python train.py --n_mels=80 --inner_norm=false --eps=1e-08
Rows from block 2 of a small sound classifier, named by matrix and row number. Rows with one number belong to one neuron. Each number is 500 + 25 x the weight over its row's rms, rounded and kept within 0 to 999. All counts start at 0. Numbers have three digits each.
Before each neuron's rows are labels from the 100 clips, of 14848, where the neuron reaches its highest value: "responds to" is what is common among them. Only what is clearly more common there than usual is listed. The data: notes from a synthesiser with random patches.
# fc1: MLP up (model.blocks.2.mlp.fc1.weight, 480x160), inputs 80-159
# fc2: MLP down (model.blocks.2.mlp.fc2.weight, 160x480, transposed), outputs 80-159

responds to: pitch class: C; drive; hard sync
fc1.295:505462490495533475504496522503514503495434486517532525454478567501495525501538553492485517508493471543504477462520509479507421507526520467506497510523500468507507527537504532507469464476491504471469496513484553511512456513449507495518504554
fc2.295:496497503540536471519465484483496508513484483491524496523505514481513526495451485487473563473504506524508478526477497492469482470523506485513533550493482487477518532479496498521501512461491508440488468524467502465503482487481490513519493455

responds to: inharmonic FM; pitch class: B
fc1.433:519465523493526458486511518484522448456476508504546470491524467495498471511478503465505500523511473489524500471489487533491495517496532501528528502510478486544477518483439489547519480512473483499469529517490511510491541473489489475529479560
fc2.433:502489498525510511501495470506535434536490514509524476535538473533486497487502474487461441530505530488513510519521501484435454565512552496491510500467494515486534495480488499453518475522499511496520492476539498523511473499457451521508506516

responds to: pitch class: D; inharmonic FM; oscillator: triangle
fc1.302:460534523535474483476491481520492492507524532530501494502508492502474484503481501492531479466478524546525505519491498505505487511482484498470493534462487484534421464542464508484510490540466440512483469526482496526461501471501479516490505502
fc2.302:555480493535520502529523497550489480495512486473505494471464478475467552521494500468485484523502458510518489516481473486483494511501465539511502513476498505470445494487465498452540503483502539493487483561457516481488506505513473516485500503

responds to: pitch class: B; glide; detuned saws
fc1.346:468510458517523464504482498499483506482458447493507545476497490523504468461482516468494532530539505517568516518499487486477512469528513547495528428474537498537498523495533465502503506505526471509511505501463490493463543481466537508449540493
fc2.346:461529495516501537518514511530553497498518447493503482539479488506515482486524489520497497470460528473538514538511491513498536501472478523508498520489503551493504510503461491512464500517495522446469526527484507524481533510498500531490536486

responds to: bass register; hard sync
fc1.85:526462535498493472506492519520488523513506477505504517528518453515468498518472529528499430474509489529495495482507505505528570502474517481528513504485490473525485513510477506498508511496536507491553502484494507461531531499489507508485484457
fc2.85:489525495485491520466513534460504481493464478512492491491476475475516479538494495503455450459491516526479453536538512481496492546521507515493505489458475498491492499513483456498548500526484537497503513540497481472529486511530499493518567503

responds to: inharmonic FM; pitch class: D#
fc1.458:529451497473516478527494503515517512493469540461461503458522468498509523484504509476476543543591514502503484501493481512503527552489497546518497439489513530532467462507517523455484549439480508492446478490520499473511497488494488500499504531
fc2.458:536466495464440479536488517458484470533489446489491499482520503549504536483512505471481471520544522480558475488430444516518483507504465487523513463531517491486484474449482505510523534458478488487465487498479515524473477488455468514537497500

responds to: pitch class: G; pitch class: A
fc1.318:508490485520505471508499522518514510510480528533530502493475504554505515452504470534489498486486500487559521497524463492497500459530521483506461483523465442534494511500537542521512500524531524432513465502466500504506500518511521508483510475
fc2.318:506529476508483488467541513551467545492493427523482523485491524528494528520503488503503450491490540514504547486504529561501539487527465473472509524471497503515524522497501492485538491500521498498515474460519455496460481515521475516503486513

responds to: drive; pitch class: A#
fc1.473:478475535482484483496501490525516506487455478490501473488485478515513465508494443488502495468502502498515454471522492497522487481518487508517527551516518434523486477495520520455494515518455475497548523532491519501497506546483516521479481508
fc2.473:447586490537517519542455499495488548508501499494483531528491498466496496492468468540504491474472517511466502495507492537515512519520493474503498498531477515492484480480513483553479499502540512526507490506532529529480476525487485487509528516

responds to: pitch class: G; square; triangle
fc1.134:475497526506476432489479468540479525521520517555518496497485519486485486541518483509493518480497462437514450493479508500516519535515520465483455541507497528476527506520468489509477484476487511492496496467523465498500546503502484474493492464
fc2.134:532509513510513489446501498503520556499508514537499487550501529522538525477511438467508519484517455501482465499468513469507473495482455524494489502549529483523515493466466518480467473517468447500485507508485535524482499493534492520508510508

responds to: pitch class: A#; square
fc1.163:517511528518475497518491499455504515474490516490546477493482490480479489489496457516518518485457526497481525537508480500476489534526482492528534456489474508516475445516509498495497554449497504514482521493476527485491541492495491501490453496
fc2.163:534498513465499489479484544502523488489504491468461478505503548507481493494486485469534459488521521520503517553516480488524500497462526506536472481456523514537510475484492488494494532517517478514503528461504467504499473470485514516491486501

responds to: pitch class: A
fc1.444:495486498511544493487495491530538490501471470524518469501545504485555530526530542508499517521552462529500523500489555514510517486501469502563483445518499493523467531475492488498515488518492507497507511493523492492491506436439529541473497501
fc2.444:488459493511541499523530537488471533491495501493485512482508500485508533490476437541499530520478503496510552493505511492549494502553526482496461537504526516450476510489492490527493485465507499472565493507513489500482520514516463519488562493

responds to: pitch class: G#; glide
fc1.272:499523517526488522504460487501509528487482543511533522534489524481553468506476501496489513473481547535503463501468537505490494517479515515483486463509501448498501497495506455502493486520464506462531480498514441477540472527498503511547492493
fc2.272:522497484517487556516494527481507460514480523474497439484459467505532489500479535517545489516533487513463513475500536544499450510474510527455452437483510490546466513483494533515493480514476496496490495493472452531523494503476485483512469494

responds to: pitch class: A#; glide; pitch class: B
fc1.205:458536521510523533469467526517493510511512521502504490462480477506505498507499501555569502507484463496522507511537540494485488460487499469496523541491488492536495505436504486476491501501488487511487512495467482548533521509510513557495501458
fc2.205:474478549503498489465499561435468479536536526484499505484509464484507515514445507509519495516502451481494505504520503530480456473507515479483507512496489501492471523497521526528514550546541520469484476520495500497485520518493507499483516485

responds to: pitch class: B; square; triangle
fc1.72:529502506497474463526549526544467510519511505482554490460517460498493504484522503508510509469515486527434445518483497523491526450507465499533491470481505499478473494564484481526528514519523468498503503491468480503442468488476512532554521507
fc2.72:493492514488438509536475542532508495510518478477525498480487467498480514478510516525487505510513478473533443491523512530484546477494503446489441493466549512469544494484507528475490509518467519478520501515510497517516496482562482459571494454

responds to: pitch class: F
fc1.64:459468507462503532492506482485521478535515520520518470479525539533469492512505477473491492514504519515504519494471496438494533506483503486504491533536469501474507533480554513504517521496474490527482459478522486529529490476461525492511524508
fc2.64:512477500545481552511528474494490522514479511529486494512477528497478495489491515520452510489501494548502555546510548530543538500482501529522499473479522487471530522519537467474467487507560509498473494499497488516495504477518515511507514525

responds to: glide
fc1.357:546506504485494519460498515449492550478482506565446465465519494541471530469491510522565524509481499525474501535494489467508495497507506474481497506533508488454513545514476506538481548511495483472458521486493505492541491478507498501528478513
fc2.357:505488517491516481489454488547495533447568509482432513468562485502483509507510496553535516455496481531529498495476538511531501564487495481517513500502494469512518523510486476493497505495523466548493521534553516491494498475527522481500507491

responds to: inharmonic FM
fc1.363:515497476518521516474487528497507529476500531495487499507494500493472508520510481478530484484506503478499450494525509522477508493498495478499523466544484499502490531462543511538488481558451500502522498526464486481485500518455466498481515497
fc2.363:549523516528495500489480482492453493458519497520534514516485498498500517523512483484536489484489445484472508479486546471540492497529500478484498508527471532516531517500528510507490491549482482517550482516491502529512506538482553494493507421

responds to: pitch class: F
fc1.60:487478442486499524504517461472500509510504487509537538520547484482435492469474565518496485505470476489523472481494497484510479475499498458534511462513494511452473557491482494506489456533492511532524540467534490508467473535482483489522499518
fc2.60:500499490520534499478468469495501523511512492507521527522518464464532460461524473497435517476515503494461457498492477530479485526472492540516513489540541478449534500476500464508485511485564525500494517462482484488509481492444491522514501522

responds to: pitch class: G; square; triangle
fc1.297:480520417475484467468532489521524477499453474493478503487508478473504488508499527506551503466489474501545525471521518505514472478472509509520532455484504468500502474532483475506493491538430476455525505507525488511479505491477494524476497518
fc2.297:505527488472535493549508517501539501508463472528511470502454468512502525516512514549512489531518493500536505468489541531497518516472538508469490523464512480499531510506445502496475472488462477482445508495533469503486499476503548539484485492

responds to: pitch class: C
fc1.88:490495495510454499494518510530492511496520492514554496492468495520502485513479504474527527469506484522475527493488501453508458514543475534487511473529526481485466471469529501467491464498480531469495487467470517540516494489519477536510506497
fc2.88:490518495495528502535531549496522502483472548478472489474492542507504479469481487486496492484529510481500528520481502511479547548461488521505526496529480477519504515496513479495484494501494469493496520480530510483520451514522525458512539480

responds to: pitch class: A; triangle; square
fc1.294:488505514548507517494511507482528507493493506485527502472500497475452523537474538525497489487527506568501516506482541487484490522522499495471512509461516463534505496522485511475484530521525471490486475541490518517530498470529476516497507496
fc2.294:496460517473498504514528484490502469528478504497508541555489500531495476521473462481466506520520529492489504485525507512491478499527482556506485471483498498485514503477488480458513531502466521512555521521509449494473476455510548546516490513

responds to: bass register; glide; triangle
fc1.468:496495507538482492498480465481484497463509535515503529491498458508531476492552509504475482486482455502486493471468462477498489461458495438500502493472508510512474517513527482448508513478478503552529523549505524495482547488494533463506528481
fc2.468:507467484476516501468497502527472502488501490468481538469477446458543519481500467501532522505480492510506484472471540519451465503479475468494534503487517485531512496453495542523553469513470479484515486452515428512520494545510487524510493521

responds to: bass register; low-pass; pitch class: B
fc1.43:477477528487455449498532500512501505505510469479487477497495484548462445477499519480442489493461487496477484528513478498524463513514514489511501499492495479501498539518474546514514510491545519476498499528517522490542510484496537499546526492
fc2.43:502518489520498550525463546507477455474491500479473488523479493459524464501473434478483502532520503486446502487511522488536485506495514471505506483513545454524500531536505502481549446517476495445475579517479516477490503514479492515554507476

responds to: detuned saws
fc1.34:499483555540514487476527523507474511499491470512505534481477463526491491485472466475502519503458469513463504481464517497464509515522510544437525531464504559547538473525500486517517494489483489521538494524463494504485481489455490487513453526
fc2.34:482496486470499483512472495498482475495500508496502506493517549506514485559464489459493536535479479534483473536464453491518484532493462460468466527489508489529468485490537510535539473478463502479545535515493456490493471496531463450505515473

responds to: pitch class: D
fc1.137:510487487499559494501506514466490499549468494497518518487487488503498485495465495487475500515468498516484482500472448502490522563489494484486450511471527459481500473508505460467479486546491514505499464527512468474567515490505502480504507483
fc2.137:457512489508472484505494498520449498497433471500509518461508501495517472482495517509529514481548486482518501510472476518506513472468501492514487508450513506529530503467482466504537494533527483464518476499460504478512486507508497512484516478

responds to: pitch class: A; hard sync
fc1.303:488479465496468484471514504476542491515472455502540487485516493469526523545535458537521484536475525562518491492509467442516471534534471544518528531505534469504502505510492524469487482479484508461482514508464514496489503475528491457516498464
fc2.303:490470501522504476534506502491526470486502462469530476497480510499496489532494477465516483509497525462521554465489532503501464498503436529458503499484486505501528516470495486530497518498442511507524509479486451528520495497482489513494512479

responds to: bass register; low-pass; pitch class: G
fc1.289:525507486470491513489530484511482511457536508562504493500455538491515512514467457515451515491470460499546513500479543476490489532539511534503533537501489482493494483537511509560455524481526526509487498485448489572511525528496523494539445489
fc2.289:483459498449464507527529509523515510514479510518456460531508503480499551447487514480463494490477518463490517521524492502476471506447498481492474560484508529504475512509517531504470511451496500516519478498462491489494526447493517548544483448

responds to: bass register; low-pass
fc1.113:517505521473446504498497522492466456507481525492504518498534500534484456483547481513506453523503510548464503529526463511496524497506496509514503505515579480503518516460500503520532544552489542506496547509550486518509504551503519485486499514
fc2.113:485510488515522531491470467523551511518504509489490492487512505542496489518492519497532497509456489494462531521533533517506516494497509501478454473521501524502525497533439464441467485490515447473497462515516503491504499503502466517491502518

responds to: glide; pitch class: C#
fc1.425:504517503517452487509503497482502502422501496529475524485516481501502472500536559510463543500488526522468511538486495498462505497529560501517511475491497534529504479515479535500486511503491531528496486498525472499544475485493524483508502508
fc2.425:530461487524517499555430493515502526505483487498479526520513502528459496459490487479477547497488528520472538499437505494523501536492502516504477473553483555544528504510511501519496482486504484504542502515466475507522502488505460460530491499

responds to: pitch class: G; square; triangle
fc1.422:473520461500488496473496464524503513487475504497528492525524485548474455567466532482526507475502506497493506519505515491455515506481503513479517518515530499520479536516468521488530526519486500489513539509465464489531493496483519489499469495
fc2.422:514511508493481469495506487564453529484483490538474472489489446505542505478414505508524520501506514466486491491517513510484465487476512509499521476477479508511506517507495512480460509520469475487477490510509464507496462482471483518516468476

responds to: glide; pitch class: B
fc1.324:511505515526452494501491522509510487487494513488483526530497495519493503468476501511509536479502468502497457493535515501486433558508524514499496496496538485519497501525484496468511475483466415491534477493494514505509509461475521478515509481
fc2.324:464545516501456523513522516530515486513522522507514526470458495497472503464499482516521528521512522464487506514537488530511532548552518562510485481441554494507476497525452508524486474504499539516527496503490492533494474562471511514502489495

responds to: inharmonic FM; oscillator: ring modulation
fc1.126:515524536512489499498546473534533495478559478455508523511509502508519473521476514523549507517518501536502511463502493458452505520505543523483502499539535517515470512466484523506502470552467495488520506535496521496467497498520487434510457507
fc2.126:517511544472501532459494492517469491517466542488522494539544549467442510496486547508528561505502503469480496547451457530493483519500501478489514472473524525511537491457500471509500501498510479500515514483509534526477504500489503507513527513

responds to: pitch class: C
fc1.167:470499494516448514476490511472471481498478492518454511483489498511513442487482482484504517466556506509494490552528470485499495477520529456552521470499506534474524508521492462471504548537503504489510472497502527473517517501501474471492499469
fc2.167:497491521505500506530460476476479484504500503465494514511450484479518528492475481502500511520495500513511501450536468491522496480547476522467434473528524481517537519438521531508471490509549502476488477532509529486472513478532490521470501513

responds to: gate; drive; noise
fc1.419:494515518498509483524498521552518532535509492516523476489488472488494468527505532482474529490502523522491515525477492462500476530479506478528535540479548467493519499546497534520500441531553503492491497480489526491549487514491496500506555473
fc2.419:500516485526467498499498480497501482488511466492496502473462466531494501496485475470523490519517503446485509529475485485472472534480508462551531493491532463487529482467537506508508424516505557529490494539522524499520451485525533516486517506

responds to: pitch class: F#; square; triangle
fc1.267:498474498526517509523523500488448493515486497511516504518497518463457511477470474522470509495486500491450497554534499519474513524523538484489497501513450487493518471523475513464520476476527490517519508503462481450522497529450513508439514507
fc2.267:528484507509514508515480521528501478519516509503474488498486489539501504494500529526468490492528477506544564526518493526520489488528520530504561475507494472538529506494511507444474523505506470496497483484497455473530501555461462470524473534

responds to: pitch class: A; square; triangle
fc1.148:517513503503494510508475505477484508484486464552487490500528506494529500546495543508471568514507496484540472495477483526537477483468507512462504505464541527470484494433470559493468564510513481485547501467516509491531495488475535528466507548
fc2.148:482486546493483477535527501512484515484478492536489508524570510473507514489476534488489514507528488490485532565551513500502456517498483513479530529532482504501505527471529522486517508467521480489524474506542492523541540518521511522505506533

responds to: pitch class: F#; square
fc1.158:497496481495519525518508477488517540514530496502532505507476543495506490510512508465488529501446527507513456512448515544481524520482533449497499528494529543488477499522511473527475521517478473466500526479514534510532514514461510522466484467
fc2.158:526522481494554462487477463459505538494496485525493463491526501497523485492496468479482474506459468527501531509473485481514494456494528498467522492518498495492489500492511536499480544494550487500502533519476516433506536494483503461490547495

responds to: bass register; square; pitch class: F#
fc1.351:524463488463476509533497490493488506539504504506475498464518491533475491517527515501490476507527506522535460495547518496496502449480503505488499509532537488491497498509510472526485506517493528478528514512514498461459478463472491482485520515
fc2.351:472511480549479529512490526526466499469495485483500485536462515541539474544484480497436496499496516483510450506466496528485517526507500498499519456495533499501515555521494461555511495495526454474498470493488520493518539557520467533498495465

responds to: pitch class: G; pitch class: F#; harmonic FM
fc1.9:465520517489487500525487528475522515497523531551544500536527516480543501531502532497498487494466491517456490489493486514494513503499542515526487549511494439485478487496464466494520538478498539549433502518500517524497506502478473496500540492
fc2.9:502533479502483462495470550517507490475513422511498482487520499498498551510486535520501482484522497559519489489472516488519504501522496502528487499466519505455481468483485492512522519490493465523480492495473558504484511504504510506483505493

responds to: glide; pitch class: F#
fc1.263:506524471471476557497516503503504519507507480490500484475467481525496483530513465535514479543485489492441542520513528491519467484508515491497494523519481493522514486481523532492527539527490482510508503505467481509498500497491455478513532513
fc2.263:521513476460493517488505502479519438502544523476500463506539535493502462504513553473488525439515476497493557534499512478518476492508524483567538550518522511494481465513512547518514484486484460477471464487519465512472482520509526512466508467

responds to: pitch class: A; glide
fc1.191:529493502512475470501487506481498527548550499465491489456475496510522496443524489439509534502483468558504517494550518499477466484482511495510494501527508514485533482492478511451482495511496453553510511497550508523506509511502495504486512527
fc2.191:526501479537489491495504544519521470522522496516486487517457508503485530474491478484478507498439521499461503487499521495466481496478539491480467524496523499520466488458550490497498494531483513487542489550457528509511506524465486465482526452

responds to: pitch class: C; pitch class: A#
fc1.388:531495531525512502470495509498538523496477478542504515496531523527523510503477526470482497503548484467509485498490512484480492434533504488494512507516518505490501547539492463521490501521491524470499494500524511520485489522485534519464534487
fc2.388:491491491475531535500461488530547454509510529507455492537510500529475498533514476523458514516498519513519476497483494482527499497499499524491491534513485488491459483500482499454499458501518521504489506469544458425525500492539529534463538458

responds to: glide
fc1.286:477488529476499471494474452476541539488499506470511495466450520490484542529495479483469502495532464510527509503505473487497494507492497459496475475464504459486511551496514505532498502495499500515471525533498461491455514476526543469509501507
fc2.286:451513524519511510530474516490489546501491508501465507449446499529532503463478529482487508548500481490503507473538525508520494534524487529480505479489496482481491474546516480503504539502499515500514513520472471499477517509477534457524509510

responds to: pitch class: G; narrow pulse; oscillator: saw
fc1.220:545540505545474525464471474486496516471482473490489520529509473483510488482524484471513498489522574492480504529517472495486475472486494547488573442494525499507497471462514499506492534507480488551521526458512512501483526476496484518516515487
fc2.220:487485516520487491532531518508491523478508481523528480488486487538526489486504463474446449458538523483520511481498525513485517513434473532492501459525538507482495545480517537477505494487515528514480506535522496466499522475525451505519453503

responds to: pitch class: A#; saw; detuned saws
fc1.185:516469531511542476476465531539524473477525503523476517472497482472477522522533519536523521503472484515554509524543497558505461449479514497464509487499516469522521518486501521494467486548486487506501520485488509539509491517500509493506527479
fc2.185:480524549503494480522493523472528487476520520473527518512522465534454497470496478498590479546508447505510515483488538487511512502526516468459476510575522495493485552503466511523503480497490524453507472452493500477485482505496474507490527539

responds to: pitch class: C; saw; narrow pulse
fc1.306:495480516501530501516477455521520480494463520532533529541456499538507490534484453514462467555521545495525479567541476503501566482501517526513499475540503484508526469498482525513509483463484532504505526461513474510463521532455497540495497527
fc2.306:499495470503516535500540475527511528526472546516492515549492513487501519480525473525477509513487493493523510559502498490479509505454501527469512493528504512485467472488487542523479525539486507527514518488504544482455508494491452504510494499

responds to: pitch class: C; saw
fc1.14:508527540537483497558546469493510530479495500513512472491516528477484461524511485469520483488462517501515482482497543476533509440499519503506521455497495486502460460522516526469441472524463502470527505504502505558506514493503499528509506494
fc2.14:507490501485501484529539528508498508496478483515508501508488485457498526525519472541477513494525506529513551493450545494504508522480490535498532457520473540518506480512431540456467503508448510485533525548482488500511499510504465512503468461

responds to: pitch class: D
fc1.379:488469499518495527515476507495482527464531516517515498542516491473505492535483507543442547471455449508531452473502482479508525460494485569518508507474502499475494496495521512526477491499526515485486517496513513510514502508493462495494507513
fc2.379:530476457468473514545505499473515435476484469488520506501524506491482491490459536497460519503540511491482485526468524515479488494534436468478515569472492528464530472502477526465544520471513458505519519478510464487465535468488489473475466491

responds to: inharmonic FM; pitch class: F; pitch class: D#
fc1.329:480517512509445526492546508534485484534498497510494508482499442498522514490501485529537556481550514516471456457428485498480525474459498487548517488514466514539489525507524478457504494501532500493468483488525504492459489504480508506500517526
fc2.329:480513530484525500465527552499526472529480465512475500474488452488512505494502554505515507485488506509508523446500558499507487503506499491500477477474499482511501457524507467483503502536513494529494480468483519527525482487507520479458498513

responds to: pitch class: G#
fc1.342:484473465485503520539444479496470471516519513515531515469505512539515528508426514527502511481496503459513496487514490551501478470463516539524492502486492529491502531490488489508492515495543481473459509459506537487502525548494477505513508547
fc2.342:516519455498514506490528527522519476503500529522475539480495510513480541508499522541517501483492478467505477532531512539520456547496501531492513497481477481518507479476484481480476506499487529451510479508506451468479508543463529505495489453

responds to: drive; pitch class: G; square; pitch class: D
fc1.73:523516507482483458499544497525484526484493506485521510466480447483529482499507523486482513479511523531430499504498473502526485499510504497498515496483514496502500484520497542497495473491520517513460512536530519499469490474478490527523551455
fc2.73:502503495475502515502479499529498509548513483514500423535488517488515541504534520449495504467478510483479480530477526507480521506458490446518542488501502526507484466494518533522508465520497502486495557530484465516512429495551517471496533520

responds to: pitch class: E; detuned saws; oscillator: saw
fc1.32:481508515526486471495531478480484447511478444515553535527484478497495498515517449540529492501491547524453528501427487481471531479478527505522518470489520477543519516471522519481483517505517494504530508503490463485472508482478459457522487490
fc2.32:478492503503496515529492489513510442503475517487510495476481471493504490530436450538466490487499500485506510503486508510515501493468476491506466490483507537492538522505554462508498466449532477550486533464513536445512506498485522500538483474

responds to: pitch class: A; inharmonic FM; square
fc1.250:492551532525499512526513478475556444466532517512503503522467498511503506497485519526476500495489516512498475480491532446497511510527462492486538483536520502455504482508507491498517477518471515494528454482478477540509498485505510460516489506
fc2.250:545535513521511504562468448497472497466476463514479486511482483484526501501502532539538512516542476511488502465530471516516497521463524476464503528543510490514501540503497510499515484511492532504531502483491484489493513535482504503561471529

responds to: inharmonic FM
fc1.174:507492474481464462481519494485526503486516521541507531454497537516500467509530499519485543538486468471475517503514472492499512484508506533524496515524487476496501476523506552529484499535465548520472492489515479468518483507522508519498508472
fc2.174:564482470480515443502519524487496517452486520474443513510515479510492482538509546463509515449519455483502503504531515493489486478501473531492525524503482508514469494500541518495514490516493527515488471469474503482509511507498505487483486467

responds to: pitch class: A#; pitch class: A; square
fc1.283:506519520533444480495483506499491463493486514506493529480491521495486552504542507475517520468515498471495522499521523524533485489503481435447508477492522543510530483514511514486527453517505432488485515480517535512501513524514540473487527506
fc2.283:509474482469495514502471514514488503490483461522474499442471478525505475508501450549506516501501512448479504500502492503492477508483479507507522505461489549519503535454495474508485518462548478507482540578498480468525491504513491486467504514

responds to: gate; drive
fc1.157:536503481513498475523489481520504505502517484492551491457491502475504492540497507478473532480497472484448492508500490452495493556505531487508567529520492481508497508525492518490473436525539496496479507489515539503518501485550476504516532479
fc2.157:499508533476520481507526495496527512530529515516523516484512457473542496489490506451470489467539494483454487537524488517513480492538504515495500537504536473535491473517472516525502459510516530550485517490529514470487468496532500491537505482

responds to: pitch class: F; inharmonic FM; pitch class: F#
fc1.273:529512513435480497512466547494458546517469494476467484534553490540486457506478532563522491493512526489523467480474503496490461554529540510479477534499453470510522508489488520489509573488500500514538470473510513483519483512495498470442499490
fc2.273:493518506498454502537505484500492516463549499501516536506475505502498535504519473470471491470490506504552515480454519447492506509464503455475474473566464497459513501502511537460523494505461513417502501518504510489476518528490504481449493515

responds to: pitch class: C
fc1.401:475499469498465519507491498484499523502463449558507469476438508517501472520514499448548508523509496506494512477520534499457525509477567505543495465556513491522499498479508510473509518532502470502468485511466435499470505471495515495488494528
fc2.401:516486461514475525484466510435497462479514481509495499497465519510517463477464502482505474491550438539468554483499503537518470488474497498517477502529484535470508483512504472492501466519530451499457512512476470465482489517525501500496479508

responds to: glide; pitch class: E; triangle; pitch class: D
fc1.233:476502516490470516511478478469475534539509515551539543516462493470504502542508492483535474485505481502492498500502480484526466507514503481531499495445498513507490470505494493518496516519518467504517484497455482484510506527468553498532460501
fc2.233:516510525487506514486475465537499511480470470502528485506463481450515505531474472512494524518506495460468546513463528505468524509464470500505507481439475472508557521505489449467448498526496534501522459465497492517516511487495519520521497492

responds to: pitch class: A; triangle; square
fc1.219:486457483548485539504517488489539493467494512518489487538488524480495495551522514516485458529488536536515524530523498496504537510500499476540461483486494480443496495526472518481483516513492508498471511531496476513499558520503496498509542503
fc2.219:505526523530499538528512490557486495487450480473494535508488554493474532503510539503506514510523482512497477516527516427500528518488498507491511522525514461505509489516471511536501490503485517555500480491515469468444496534498457504503454514

responds to: pitch class: E; detuned saws
fc1.349:500429479530464480493516471510469478485485527507479545482541491489513501523492488528498469490517523476442485460461527464518530468454501496493519471522490531472488544483540485555470493519526533500470513478506509532519495485496482506530523499
fc2.349:525517500510490534535540495441515469554500489492471469492499500518520479545499513520543495478501465521500501514503517471517532508445518540518458479519504464512514529519490493537527501456526504518548472488474538536538475481575503475549529492

responds to: pitch class: G#; low-pass; triangle
fc1.155:513529524485481508504516477529525480463499497475476523507491508496473487562497522487545527473480476464518489472440498505508449496496509518469549470510508533551448533543524509513528530471486497495529514494534506448470477516515474524514512511
fc2.155:532484500480482478447509521520503508540535524510536501481536503485487560523517519527493510507458472510499508492469526537469472506471542511465488490468484538534482496544515506479469496509491520517550511525513473477467545528487493476520522471

responds to: pitch class: G
fc1.116:496532494471504484473500458535494510481467487549521478538520492537527503530506515491490526520489536460478466506541505492474508543511505517485511497506503433486506508491487495482518548489503503502482520487508530523524525506485496498486481461
fc2.116:523499491512534513485489542542519518477508495492503515497478514529484499495525504514506523497461542511507486501506463516516510535514504471530521489474507463506482504495519540506532507482506476541457496504513529535426506513547512475519462509

responds to: pitch class: E
fc1.187:515521544538483494504542445519500508510547494540500506489495542521525495522512518545513508463447517483491494477482464515527516500496484535502488473497538497465468534477495486529481493534519512554531522501464555479524513469509533512480519511
fc2.187:501493531469490507459516499502502489489547488500486519489469483505498499516486533479512514482491511537504500446501495506533542469485511498472503459513508482520458472452455498499480519492529463549480542491518520513501439470472496507495477503

responds to: pitch class: D; saw
fc1.139:455485471519511478511522491489517522515473528520508512501466505546485507518478493489527503479527498492491505523496480540481534505494502524528505511460465492491512452487498510468519498517530493485496479476536465532542450484512475586481473466
fc2.139:427496514484494522483514510527522479473515454472547499486523476513515522493476501527537464490516511523483481487504514526496496473505512546472439527526476497500499545481480480514518477516506503481599500529497470501485529483521514483512460495

responds to: bass register; inharmonic FM
fc1.210:452545498474501483503505481502507523502522507463523518477492502521469494480520505493499487495470467514546497467563504492478433496477493492502511486534530477488516523453486508508485497498455463504480520542520504537541478508495459545483441532
fc2.210:499483476501489476531495500496465527497494509529496497479489516503451515470475500519497522488525519529473473518464461496480502474497466497533532498521537436491553518498494513517490478524537510520564492499482494519495549512480526478521477551